{
  "train_examples": 50862,
  "residual_init": "none",
  "beta2": 0.999,
  "lr": 0.0031
}
Rows from block 7 of a small masked image model, named by matrix and row number. Rows with one number belong to one channel. Each number is 128 + 32 x the weight over its row's rms, rounded and kept within 0 to 255. All counts start at 0. Numbers have three digits each.
After each channel's rows are labels from the 100 images, of 14848, where the channel reaches its highest value: "strongest on" is what is common among them. Only what is clearly more common there than usual is listed. The data: small charts drawn from random numbers. In brackets: how many of the 100.
# convs0: first 3x3 conv (model.blocks.7.convs.0.weight, 288x288x3x3, each kernel summed), inputs 192-287
# convs1: second 3x3 conv (model.blocks.7.convs.1.weight, 288x288x3x3, transposed, each kernel summed), outputs 192-287

convs0.249:139149127087150137182133125202074107131099108123178133131131089165104113039122041120095090141106127167141076091179124132145133149127141110146083163055108146097094136144174157099144100157180199075105144141116137144164181143078117117109173153139111121124115190126127123131107118173148122138
convs1.249:158166075132123108093167121040206068170138134124133159103162161118106191124168196073146137082127143106132120141113163109128122105121157144060135081099142179171152108069092138149161163087092075115128110117170118117085134095191120137118053101144181120149148122156142148101152131132130146154
strongest on: lollipop chart (91); dip in the middle (46)

convs0.0:146166115123127133112132104162178079108103152101127144098097111117224112118154182139147105141197101142120087129153143137142114098143137111175160133029140101100107196153094095084158109116115200132102175131080173102108153141108179132121167121205116099120094155134146160151189138122099150084
convs1.0:116173120114125151109124107134166102122132154160167120115132117160103125130114157140100045186111136109168111101141118144130127131137053117122119126149138166156118082139168154086123143119180129149139172121008150104142136149112180114136110127149141147105148062138144119106120170159172122142
strongest on: heat grid (100); dark theme (77); items: eight (40); items: seven (31)

convs0.167:091167146136124092097125125095158137125124109133131115165099079129136129094155132091044088158140177113146129144094046138125116167113101114212125169133127166149182085101119142091121117119078169106148130124171095107161097133173090146099154094150124134110119095074160149159111103089127137160
convs1.167:127133092052136065126110129161089085121145160132143100072155092159146166133103142133155140140128025119114145124118245100147156166125112158121118106100064100188072085109204121085142144093110131130111160165055153126150139155086089112091062120124107099110062069127085118117155156113094110153
strongest on: radar chart (100); one colour (100); grid lines (76); items: eight (52)

convs0.80:096078123089140145157165095125168130139133160132079228105151089178150104111125084060123049127124100121138089112140148141089130043124157084098124065095091134194077109112132119092100151109135108156156127165137156151134143103057150167111168122144094090096137181121130107131117132173157117154
convs1.80:149120110138059123102141169105097134109145105116164045173103198131111156097082140155123211080140109143096158147126106129093127105175049161098110189166043121087115095151115139164147151122108162116139106094119148083104128136200072106116110101142092120124077168131119136104147151101147160109
strongest on: lollipop chart (69); flat (55)

convs0.131:127146076118187094119154130152143094094113125126105104124164184109159159154143123117102057068108094093096165107121142070103134122122156077094139087083090104096094132091079177090156130075092170142109098112113139116067184127144119098122148181163109151160156105109167123097122154099167117132
convs1.131:100077170107188130154152068132145072121134129171122123128176122125126081130090123107128116175112142170132138156128097117110102128097114218073132130066169105127140150158157081117122103082186120080130142074078144151139152122124103124062163129160122149132060122130157174136143192141110157154
strongest on: pie chart (100); dark theme (99)

convs0.223:111163080222078168073075110155130078104128179115081114110135085153150086158168120099153165156132131105142120150067101086093108140111202105105143161134105091169126149148129162150146130103100148113164162126138078160152156147196140068164096144158132143113095078123054126141110142147143111089
convs1.223:145121097088132140190194124123072117170166121117125152107172092154090067120100125131161125102112146197134072148138110106221164120154084139132164165143115114146131162101079157109089123133167040056162143137123124106094161134065130138068156060177140107115075173150133171131126131136135133144
strongest on: radar chart (60); items: eight (44); pie chart (36)

convs0.169:088152058139116144172162213132177086147094159177191133074164151128107145106121133166136115137096146154102170113116143113125132080124142071153153125073069095048124115118138136076062106122087210107153128109097100094127173133092110148124105143104102066129130139182135114111146109109171190146
convs1.169:134080146158121156170184149124072147110153082164079092182121129136129123158145133131187033142118129136069077169181097089108107158115114120073174152112151155100137102057125137081111076165099131163116141123148147187138115117079131141194165181098134136135061192113106124156136135172109110137
strongest on: legend (74); step chart (46); dip in the middle (32)

convs0.118:107171089151152124138047133103170119144129069104166193192107196138105143151144122081145108179155105115150109173088082063090115178125160122157103111122155184135126102070109129143167142175163111118128129140092098100160114063103154098133158116143156145102120177130136142154125131064111086071
convs1.118:104132181075092155151134117173183066125130104163128098142117067160150108124141158090129056137105163165195129117133098136182161153122162110056146151105080122119150114170151112146099111049146203188143172146127139077118179143114111163099066128132179111072126115117143179137105107140133178145
strongest on: horizontal bar chart (67); dark theme (66); items: six (31)

convs0.282:103148117089100123112144165114180124137111075127121097131159145120121099192227076114138124094159118155066085153117122097119163148145073116115088097130114114101140151121197154071123139127096107174130123140104055111148164147118131165131141158118138121100168135140101120170073065122084133088
convs1.282:108135166127153088151074113166157136153149125140086142060099141159157124117130153149174138113095115129138079085129100150141121104103217169138132167175076150183093141128008078119119157102171022150148162088131117127121145132126142117143070156153134176170136155129153128138102098133239130093
strongest on: pie chart (31); ring chart (27)

convs0.97:094068151085139168160147214153097172032139116139152177146111103164148165148158118156158089107139167098109153133109085124102129129087155083101137083110120135156111100090121100177159118114177127119161128137154124139102140069135078164126126154121066146137156148122077145116096192131093132116
convs1.97:145087126140093104240149173098108166107029122161153157110127111089121130156158136172094218137142157156163145099141114123068154157120097186103129175113175203167126112106113160136109166139116184157153119099192115118082135116159196124104152133117129071129075153107145141106131149131132149116
strongest on: step chart (59); rising (43); horizontal bar chart (35)

convs0.276:086123164104141106136124122097138122091075102123082116130099144098151096077128142090149102114106144131120092132134174116095109122126156151142162123122158120085161157111119130158134126135088096105101096162188126199154178175079020149141117112170150106112154110125147137121126081148117080110
convs1.276:112102128109114140145109129149080071118161151074108098148165058130132102155155099110098116161153138164122128095108119096048132143126133133112144145100062142120164113134141102139120134103124083099159155161133164101162139116183016101163097107160126156102114129090093124166124088109146181140
strongest on: items: three (86); horizontal bar chart (63)

convs0.206:141099062145106144157138174114164107161137125105140089132135062119152162123095091164110202155130136105153140138135123161130088152126098117115103132145203092150174108126140100116137133102133127100112155117098133079145096139120127192102171143155137064113085106054098109101070108158122129144
convs1.206:084143141147173113110079171118128183107094106116173175145134139160121123125129144112146082146158068143135092120128162087143106146098134156097157149061067162174151107084114112161127106121114155140104128142199070140142157109221186108140087120135092200130153048167108096144112118129148142081
strongest on: ring chart (97)

convs0.110:151149076165162151144196135126160145107120125137092150122123137120124148146097110126104173076118175108095099040090111082113114176131136112123141144182133118115134131208168080144138106198100111125136149104158071126106063164101157127117136144178104119143100123119092142144101097122115168115
convs1.110:108133115084122093107042093128058108146112113112155132163111135136121101149122172144189088171141090154119140156153069162124137090124128176148108098077140113151139115107155159099122133103137116140137090092081120184112132120101115127154098061118141163046165115104140140106102115149180115126
strongest on: step chart (26); horizontal bar chart (25)

convs0.257:143166070174158123112112111160109095141134125186094138123163104124163098114152134185086087085100150163138163077072099154051123096140169142171106157101156112139117166122129075082131195104182079151171096150123120096054156176184120108126097131160131118122102195107059100108086069102057200126
convs1.257:075104132140144115151150133069142123088131104188089114132121107149071154134105140107091082153149148136173077116083067106106125159136098114119125163112140151112139144125165123130139082135135157081143103083183102083146144123115131144222171200126130147089128094115195121163156166108035125084
strongest on: dip in the middle (73); histogram (53); area chart (42)

convs0.64:118174041112148152142094135059087136138178127190134126129060137113126139116141127179150144138133106123164166144094125104130125117112117083114106090127093128154077146138143120092107135128110063116160162131126106136140137108118169126162091126115073125128167143176120111141107113131123140134
convs1.64:126190107147055133060160164088116117140118129112160076101126133074097167121102120158208099138104088102085124137148160132175101149147090173130151102154181140132125089036135080187141137138148148106124134104126141097062119119166131073140157112113101156083127106120081136164123183111161139156
strongest on: stacked bars (38); bar chart (25)

convs0.130:144125092143110111160111107174195079098157123084127169080088127111118132098140107130099160126177102170149101073111141161100088131095167109091157153145152139000118075123130144221135095064125145133109113092102132087124163126117132158129143170085103113094088107123199167125174129127140139143
convs1.130:060127132099110106097171129113112131123170159120174156083148134124125097169140152100146078127149137157145160070116123198183115114169116193123189114135159115155124154112178153103136094167102142106099130127108147066161092114115092142185085125109153150137179179164069115121000138099143091133
strongest on: stacked bars (71); falling (59)

convs0.1:136086149116141096090201146127216147099096144173128066111189178150037122110112126145143175150167162114130093134098145144135129081148162099110090071146117148187101117133128126135108104131128162156114100151113139202139136099085088123114202089117119118134155086166109136114126155166101139120
convs1.1:096104168100142146085091137062044102140104120091089139192092121159126106158092123126149132083113086093082084099140061124105109138127101143124125115109141068061137132138189115069153116199092196088105132105111146131175072110133164132080102121119123162086103174122167099123108085099097125118
strongest on: dark theme (71); ring chart (56)

convs0.281:101086141156061161094092176073073106138175157129161174104077081108173137149126163125112033122129100123163131103176143137093139145119129153134135128147129135132134112096114186166155146112126142136127149137130152151129120140129106148121103090164136081108130159142142131159171107201102158131
convs1.281:142119113093112131095234099163127131122094158141128157172133125105135149110140196124063114156113089166154123126144178099136073069131125078138107080172148124135102095138119139173135141114128136102133140192165114068096173091168134141085172109131148133137092157117192155177090143124149155098
strongest on: dip in the middle (100); one colour (100); step chart (62); kind: line chart (37)

convs0.239:127175035103092137078142138000112174155095103141121090156080108128167118105160165146104120088149138148133194094149117176109136142156125093093152136145164111162085129112115068126089174137108074044115120167129073120122129052103089129163001121149164096118153110126137176159108116086112109135
convs1.239:129091126118116091130140167122193081163117179128103128145163133072102161129085127114138151166092115133096108145117126134094100146074140154119111042130100155168142100122180101204166150096119206189126142095190156119085185124147102136106064103103121153134127063142092161121118127091123130151
strongest on: items: three (30); horizontal bar chart (28)

convs0.8:192145111132115151134137126120078071139137137181102188196109000153154159105101084158121141125120138108129157147131130125129123158133081134103113150101128215148118102092128172115164118104121185111168139147131086113080174120129133096163118150109122119037086131199096108208150133127130125092
convs1.8:084159127145126168141063137114205137167115110131118075103143154135148110153102111126152103125159070107079113156186103112109138133128071081124098090017093204117085146167039108137121129116109088187145117096079164092172047122164104122169098119113124112126124104075175106112123152107189096117
strongest on: legend (100); dark theme (71); histogram (26)

convs0.71:122115053142122123088140089160114081194120130122159138135122138140113135159166154110166147170135129116089110128103087125084099119068148097161202132135142054179076107077131128218129133113144135122096149143127093144113103153098100153094110106127118130176117153144137149177095181120129141103
convs1.71:095172111134136084170092214130193105124097111117164130144120121135180131130035162160119202145134078143131134167107078147136153162095116150126114169124151119094092097121109151141116150110130087151142134125082137133090120151020088170147112110176171151132107107164092162150143147135185142117
strongest on: items: three (94); stacked bars (62); rising (44); kind: bar chart (32)

convs0.112:147102149115123158132122050153142102116139122137122074085102149143103125089125130148133148102150146064124121103101089162114131124171124143094108170131117147092138138131139142166119127137127048179095159173155137177152111117195158120152162158153115168115116123061148178100068158117074148146
convs1.112:155151146091112116063200145116125138101069185147132123138145068070110101085083143106086173196106078138060137128131110087135108153136126128114140108184150096113129157128107122106150150163150176079121120112094150097086164132044068099113109100108131093073137164143134108115142119120145128132
strongest on: ring chart (76)

convs0.287:118097084068084110126087160150110140107164140087110049120071108162145135159090109132135097101144082094124136125128215155131145137104107147183118106200102125067161114077125149115112116080124138093128100119163107132132162139107128157094107101142137138123094130108064136146122183163052114120
convs1.287:124090160060147180118128101119211155088156156163122167149123125114114099104079120133097038157099111103111134173120099132130137129136181153082163131118088133174100138109125120108106135172127156118152117125107195176140110121154084168091077083115124110157194094172209144136122139101094124130
strongest on: ring chart (100); dark theme (100)

convs0.187:163139094097151157175174093041105113109156097124130150156138118162109121115163128132171092102132100099193178104084107124120151110155117105079095134203148196134133100106089124123151172108135124099135126161139089150152126113069136114085014136137156164131138154148122106109130106147070170138
convs1.187:152102174145114140092082156146236085148146160040125124103173132129123125085120195140105152157113182128135158159070066127121170071120129087092129113033121159168135140166128111023094128150105165141093123113140156057119063135207115131175059106106161149087126125146147099051151089166078103179
strongest on: heat grid (73)

convs0.267:117128080150156095144136147180149134146094096099155074111088129149111103101134144105124184225117122140105154161104161162148099082091135070128181111104152161117121136177152087112111114117131086140109082112066124136127148139144123119132076159101095133150126097134146102071139095155100098149
convs1.267:104169109042039091110110080101161111091123152102118142134180102127169137083149136128118043168124122103150090133187111117164105154162140132151115055070095109120131123123148111109126176138156087101171145155084147121186146172106117181159101116111170152106145106168153139163142185112160132084
strongest on: dark theme (93); pie chart (62); ring chart (27)

convs0.74:098131111116109136101077115155145121110143151138124144164098101125114138114145151117126146107114091079137113122151121100236145102143146121108087122145124134135139196124119156156106164135147134121117106128095124133174155116109108098103135103150069155113172132113142170132167086188146161122
convs1.74:158171178084111103097130106128070121133154170101126123172096185160148109149110172078173150128132130135078107095181097146165127108179155081131169107152103132109106164118145103084144151095114118131109139140115146114128154132129105087102127126163098156093172150164105158180112100166126158130
strongest on: stacked bars (71)

convs0.21:188175076149144076114208142137172158087155142132088119129153147151118188124146192114116122123145065099137138092081165168119119141174158107146153162161054078115161103090193142096122126107106133091103127110168159147129211131131148112097192118096148105142114109103130095119108160118126110113
convs1.21:096130136131126116175065097127154045127140138146178126151167092114072114130120143167142132122139148176150132107132101159190125131116099148110192100101158109095099141124124115069129136110113067081114176156077091076105139119149059127081066081144118161212141122143165150130087118123108108161
strongest on: pie chart (66); items: eight (31)

convs0.197:137184075130130101146150157177170158121167163104104113118155119150182185142168033141133105106118130155130109116144127138130102115164163167144138098136151132149103106079096000129137119065149085119105121090137094104106159090120079214093157147157136076115132108153118124141104150093090112109
convs1.197:148098164108126152126138178037112104152100124177089153104197106092093118128124123127137132123109117112150145086154095129099157152157073080103101119143099118186139189180167086071094058117153165113129102168156173101093185131116127099137150146135082164146087151085127108112144104117099133096
strongest on: heat grid (89); dark theme (60); items: three (40)

convs0.27:122137148131094123215143119100171088110096149185124164137095113124122198089124139149135110129132129133103087103113113120112084138112108130155122094170128070135117138138118111064095086166184161100131142176092135104143111147157111132134148137139154130151124114104144116120168065120170151123
convs1.27:161107082124214123045142080084140134119159111122197154121155152124134144157176106053164144142094118132114118173121121102157074095128143119063161107089058121151167142140158119092140100086085143143158129084157135123181171122100192164109082090102110139086157178136150168117086168183089107093
strongest on: dark theme (71); horizontal bar chart (69)

convs0.61:110163080119128132111176072128164109171133142161101131164113099145077077139152130130124095127180076149151140080099149155086100153186169137086110088185049132100075152098120068096132095167072100135153092156161107153188066135138099151146153145138097106138120082068131170110086045104138132124
convs1.61:129116065092200086141031098202127149103103147142142088144121144167136132123114133168190141179184179133144144161167150114160117129150095101098108092111147102089102106135143154100150170100157160137172126105111138102056085157142140104154121122102178204071123165159121157097151153144149156147
strongest on: lollipop chart (29); bar chart (26)

convs0.228:141174151148089179150162158128162059183109153159122113089123102136134140142144147109116173148122120129144136151171159153105113091182130167059122159178174119127069141164108132151132057154128095107181116217115131162075123126111061101110160069136109135110163117045144108120106092109182136127
convs1.228:112088109085180146103100126122107193051106132138161151118129081107103125136109094138156035127127104153120133114114112115156126146112104090138137078064090108118164105123165133097136157131100108113116099031183117126165139082144221133125052145104110099101103048214114128107124146168065111101
strongest on: items: three (87); stacked bars (69); dip in the middle (30)

convs0.35:122084074142158114148157146123125091126120169119099116203117098104103121167106122143119043128116154195158112118131139129143147208104097104113125177101083213120149118075104118085119121194137106114153141091095097094090116175196111140123113133127148131114170091122139125103092166137150131132
convs1.35:052161118135150150098119113126126140135113128114126150137071115123128133101118144115192120141140126098152132114030121072122162148095180155158145131120201142114169104118154133156117141076078125120183125058244148165131165174161058072086164112118152204132106105131091078121174085094095181126
strongest on: legend (62); horizontal bar chart (40); pie chart (34)

convs0.41:120110086104129100108234116149124150116181138092111123102131096145138144033150139163113151133165072138090160128143116122113113135108179145129177091134128094063162112078130154108114127088122144127099136026145109067112093150153121144116148130127177115180109149123099108152106156134091087116
convs1.41:165131112187156164165135105134142088091110184137197074077132066133117163121183137128092066100139117134065172119097110081167130092139078238108120115138151085095131066116158122158120138147112084062187150066005169040110160153104141142114063137141160145064107016107156135151142155143109124130
strongest on: radar chart (73); items: eight (39)

convs0.101:167162169064111106129136137066105158099160104130153049115041183111100143147111167087080152110115163128118131148060125193148109159128167104096142125114188119134111169160203129167132110153071177169129174109112063125186119049130130130080122091121213143131171165090119149164075077170133099136
convs1.101:133140136134118142154145129160173095105124161097105179151156035116135133088107064151128153084061070139142139105187138133142142076131102174188068133161075134110118088141132124012124131122174153135149155118130138139091105189172136134162172174137123108055114083203120158038116076157146125132
strongest on: grid lines (81)

convs0.38:121117144148105144087086110133163102148125110101115132093116104143130098096128109073103095139142131084164137153140164174143124104134195132139142108115135109101098168126115117135144120111146119120105097130086233133183155145118143150060135161172154156109100208126140090143158105156166105078
convs1.38:117063123132124130100053080154114140169135122101101118139131157120127116167129142074168079107140120096128117137151105164154138137135111124122185158126108110139149147150087076130102123166109120094109123115081145102168150107080092134141106124158161112149159146133120082141144086108176082112
strongest on: bubble chart (88); dip in the middle (36)

convs0.192:153175101108156158133098109164110122017213077118132124168159126093179081117108184119147157128106131106152157092125139118152131044136093125127103136046109136167132060151076126117112110121125119128109166131130172109086176157134131129101142165113108149081151129136119137079149083135085136045
convs1.192:198255171131153124139090119108144172085121119111129118200140060127059106127130139137141129147135124113127114121141145135156127124146143143143080176085131173125137115093178131142144110082114157151110108158142136135093141128098120170086105136128141157073095101120159115048098136109212081072
strongest on: items: seven (83); stacked bars (49); trend: dip in the middle (32); bar chart (30)

convs0.127:094123201128130113104147079125120135186116156077126127149132176156125143193097135130154142143049113160152133093166109129199126156180138140090149186144113087072124107173118113108151092133129126172112132143102096070065123133153062089143119148229142102160090063139183139096109137078106146124
convs1.127:111121081146144101144134165140115154135132095128114121083130102122109113132107080189119129105153126049134129118112165134066111136073091118139091086186195136167094143110095184099071118157154131111122120123155117129145156144078164122118130162096094154116110124085084083139162111123118114117
strongest on: dark theme (68); stacked bars (37); bar chart (28)

convs0.54:115111085143152115128002183117094123158184113118129127114117127145135141159161161106123113171121176115101130116145122146117130079119103138121182122119126030109140123107142112096117094143191250092103134120121031124133076096128127140106081083140128117102147213153115078123095108136136180135
convs1.54:147115117165099149136211126145230089084103146147170147194125183124114130134134105102142135116159089134166131123173120145157138150134111127139137120168104084145154134130105117213145132096106075118129112176089156095132178136117152146146093126133135149000195079097112100111120123127138084067
strongest on: legend (83); pie chart (55)

convs0.37:144113086137125118122129197175151139058163094120137168143145108127153137095137144144109132140145100119113101159108189083159110086131168105080141095120138092119092079103075177194146111117129165115112161076112120133154202121175049099107153167134138121119114153185138176160127140135105122093
convs1.37:080161144089072120144130149130142152144169104127102149159124181128170106127138158175147093124134186180161137144116172166213144141125133132189144113068125094123118167155189130111155155133161157143108142200155119190186120156100086152118138124147110136164104181093120157157109130154117149149
strongest on: items: three (49); radar chart (41); trend: dip in the middle (32); stacked bars (28)

convs0.96:122123126137107199132125153139109147184096164159085055161141149131109117129167106108189139121170126141155177157099167153119172098170138119141132157160127064159143103194077200108111148158151159113172129213137154169113120114078166107131171134199107135088142141131099122122169122178091153192
convs1.96:108184159101182131139078067141124094134167110095159090148164154137169071086120168082049137117182115149131151126103136107174096131131150106171189116064112106135122147031228090156186142127126096125112127079115158090125108136111096103101095099086166123132131176095139126099127114140128142152
strongest on: dark theme (62); items: three (42)

convs0.51:108169109101139128130076066104128114137131128144098143124093134181139094110143163104164127151109162176116089113099082170135112155109133250112083080147156081161155119153079086100130111108109144160149149099188111156172096136098176161116090118171098124173126132105131143167113113136174109139
convs1.51:111115112124101166097165175162105162125139126130117111136143107108140092107108059160104075171183084124103171136158144064133153070173050042142131088095120161088080165145163184114115154166121083052138108171094127103090139175047106104136172151104083143093137138140115104108121136112083129178
strongest on: legend (90); dip in the middle (58)

convs0.32:143158097112137170120173080105096064105095165096154125051168089122203139140127110146203116161162106083182144158138146120089084069159159189107114128121115108071144109108063146161126126131154129161087153102122119170139145136094062111100118155112151184086097096104132114093172136116182161129
convs1.32:089122140171117171141074204205194080175150119150159103089145171097085108117162139108103186153093083122157133121110138136166124133119127094148123130242068140176056147109204153114116128079149160092147155134067153151108131168145092184154083089148126122167141170112105122155165192134155136128
strongest on: pie chart (53); radar chart (40); items: eight (35)

convs0.95:143136119161129094102080126113208106129096114087119156163138157103133162110116155095162118126127137122160137094128128150118120114167146032112109130146117124146081110100158102129149102106118186211179135111089145122101120110137159073178151133122166113158123132009117144105128117095116158136
convs1.95:139126134143102137115110113157146117140133139128150141104127160120122123127142144144173134166073142125127091156138099130104136104125133131103114134145195160144113133116094123138144119141133128149153173140132128126153124114173079128166139140139131131125114108206140160142103100149126153094
strongest on: grid lines (95)

convs0.252:134134063146098111190071157115100100110142125128094147116183149109086133168142133136104132167093122111059151148122136122122125147125135085107102110140103146047074135082124120132107112124089166133156108050151079096096157162144115135120099151057174179064087128104141149124097114109112168121
convs1.252:112205100148161125166201138128175181152143145167092149150101061141144151183157165148147123094142193154165150103117188184140077167081124158142143132122184114137172132118105157097091131121124123186093229160172119124096144129098105169162163146156125133193148154152064172152101148099154150120
strongest on: one colour (87); step chart (37); flat (34)

convs0.250:163151087098138168118104138089114179100071138086178100106116118119138148151126105143160126113080119088107111145100200171155119164078080156168150107156064149195128124122147091129122132092094139124076136115166122161143139147127176133181146151128146126080089091149164115113170096098107127126
convs1.250:139064145106126112105139083154081089095164099148136101131112149170139115145163133116101099123143147145154107110171089080128150110189087063112110122120173124099193121139108168149140145145138094138106128148088150028152125106138105111086110129081142186123120160120112135119082119123120163136
strongest on: pie chart (77); items: eight (40)

convs0.139:125100088148103169087127142148129182123184095160147149137154102175082138131122153135104078127113184104102108163102147143171113120123134091140127126116163084099155060111137182083133139093109167134111113136127108098152132115122150100093151148149137138117176134138081119157147126099137086142
convs1.139:113122113113092097141146151123150153101080101114123135153126082158129132090076125158093144093166081141155134072126119129119142126143073023095116086096238159168159130164076149145138114143161162071126096096141144122124186120146157123106116147095110145104088114080114128100119105089126157109
strongest on: dark theme (89); horizontal bar chart (29)

convs0.170:175129137134121120154132153130134152124100161190152167124165084128103139117140138160072146119135095133099117114106097099094140200146147068113066111163159128141153093152141141114108144171106083109143115123136077137132150152114123133101137065103131158173124126054101189084146173117157171155
convs1.170:117153110112127101154131167150128170116151147119153143069136117141107158106146089130096138159132165146145106132148206158171122066136126166140111104101038110076085084145171175165113096095096149185120134192097095128140095125116174148153111163090118135115144136157167194183129149136147132083
strongest on: radar chart (45); horizontal bar chart (43)

convs0.172:044123081162147100189145139145159148178133100163108123181155186132137093110116139088164106119164176092194091121120080115082107155111110178117137079171125255164142122109107078176151110121105075160124145145192130117105089149108175143133120122148097131151112106110162086097163121129133148108
convs1.172:167153100102149074082121081156137092101133171162156124101127117121124107113114195123175177138107149150118162136156152129140127093136174123070089155107088000023146143159144116070146119163173172032138102134102171121131148116062125138131177100127153111144138155142145138101146132124136119096
strongest on: step chart (34); horizontal bar chart (26)

convs0.2:114158098131102144076113097108139132145129148185150126121151097075082166139144119129207104150098155140127130124212094134114129109064110105159122136080139168161114097160131083042132105112146097148106132107110105142100112159129173190111092137124128126081103098106169101047120155079105103119
convs1.2:123127110131200115126129154183146155135138148083103137092145163181171133081100077094120098130082078105107074136042168084143118134136105134077175084185122042107163140124173124139083113098181126104146134154158168146156114176127089107125150125149110116129165138122086157151139113096093100123
strongest on: one colour (82); radar chart (53)

convs0.231:143164126097173086131143158155112128109149144141114117154102133106126154156138107171127148098122073142144113124157177101128070133144125130094153171071197173133121161085127170143118116150126102127151159041070092123112124107167118128124110140175117086078111147093147133156093182164175110106
convs1.231:137131108144142145162082096115180098108124130092163172164112070105166133092122134063177151146121154110071157113107095089092113133086177028166113113094110152117142096146111125140101157080102124199131127159138119162093154139078164143163146143106128196121127168126141096160096084127096107096
strongest on: lollipop chart (44); dip in the middle (36)

convs0.3:098085094070158143211180111130121152103142141151163140118128050185095146192105237189139124153112061138063175132147054117131107121108133076139100163127108121174137099146117173105100158083155114139118133166066093133106157110117123120165082138129165155154152141104107127160103120145152134093
convs1.3:168104164165109102095121145116099089121097125100111143113094198123103088150171065066129082079104154075135148127115083147136138146169121182103116083116155175092127128121075103159116130143097119093131083061141131088163163108190144115099090110143150136124113128094112094140151087156114102131
strongest on: horizontal bar chart (64); step chart (31)

convs0.153:104232045135151075122181134105119184106109160124104125071104158136091181098143133161139127087141093109131121057121134146109090121184134101151147126145054144090072108149136047142100166096087033135186115040127129126128150124162194110120127177121142120139096154108100139106140108090154142128
convs1.153:131074067145200163147097123178103132110107108087095100166102153138165132089174112177134151136136175087149097139153135111137109150126073074114139083118178109123138145164121167138146160144068129099061130142109130162154106164088137128134119137150162131124113105162104109167149133067071106165
strongest on: radar chart (100); dark theme (100); one colour (100); grid lines (73)

convs0.242:110134099153150157164148167119133197130097135128164255127108075082142161128141164115102097141133092137097112114175151100113110141184150113133101140069064118091075135127156131119136164124094153134186115160199166183157083100064171123155121127101124109117129105172121148138111173140138173137
convs1.242:106111162105187113190225166153152166158075106206129131084114152090128122165118072105075255167120157140090130108092084095167127079113125108135075161126119185188142109133161122149105142101123124134152130183076093150106097140077141103064130126120115119151101146083112092127152167104104109142
strongest on: step chart (100); one colour (100); dip in the middle (57)

convs0.181:130104139127167139197124143123152160102140139129122068095152121101144136098120090112141160157154079073126081040147090174087139083111130100095118134120113137125145091132110135133155128067161116101091069099169099119137131131123085214103135103155131096151130129098109119121099163180148152108
convs1.181:097140126100114113179141122102143139083144109120103131108147149117132096119093140138109139099151145093112145103156183118165127171109120137105151139141127115103154122086145134094120088135172092116100106113159121126178154116121101149073103138100190110108123099179124145118043111075066130142
strongest on: ring chart (62); pie chart (34)

convs0.14:078128113080092135153096124117134117165192152129101109138128152126178157126106101137080128085139160148162102161124114135115191094148121116168135137096119120134164102150113151086125159129108069091130121098166117088115129115083135158105178159100113111192080149177142117139122098151120186129
convs1.14:167135081184119202103195140172124141126143144149128130133113119146149120177148143172108105066136108088150155087157098166147158132124106093167093138082102161106115127163116127154131150121108207160154101094096191050123104203183140111110109155150111147092080121153117186100169167155139151099
strongest on: dip in the middle (100); histogram (53); area chart (42)

convs0.205:134166130181123153117110158123128126156108129152108044125127151113124122087165071046165087094156112113057137106114104125104136128186108086101132139173133056147107118132137114103098103121127127203172118099090194093116103147056130162123106148143106124118125174118132098142115074152144125131
convs1.205:090162108125127137122023163113140122119138100110121157191084134121095126162138097120192128061148109101135132144119080122088156139100205151136136111163135185090119098126040102117123144121116054205112138093149139125129191142108142102109075158097155164085111089160120119098191095161154122154
strongest on: bubble chart (100); peak in the middle (32)

convs0.285:114110119130117163129227116149141107119172173139124042083100139132108160105158152156105126103081122109132204122063125134150091080141050181127160111119103173166156119108121053161095104124100167160151123122075110121129156159087103090078095205110104145182084145140073101140158078116098119134
convs1.285:086082140121136147149083180084170145118076103136107134100139146089140122131133087181160087129142089148139160092184160139050065127160147139138066151168089068124116108160126137007119122135138203137134098081110111153118148116127153103173172150121141137075156197154116110129139087144125148118
strongest on: dark theme (81)

convs0.219:168172136124169074106137112121120070094110125102119110124126088078141113138087106179120147158149049142081125150132186136115145116123101164150153138114158119102143143138139162048156161109144185125150123043069138148116169129144178111127123158142068133123125134038151134110182100138155130128
convs1.219:153195137111112131141123196193146138115158159159123108047158087125160158137141126150131132184102120128104105099144167107138112123092128168112115123137099127085108133100117133099103165075101083115144189123120161102119137123038134149074083142128125122108151101143103121162159136121155130136
strongest on: radar chart (92); one colour (92); items: eight (34)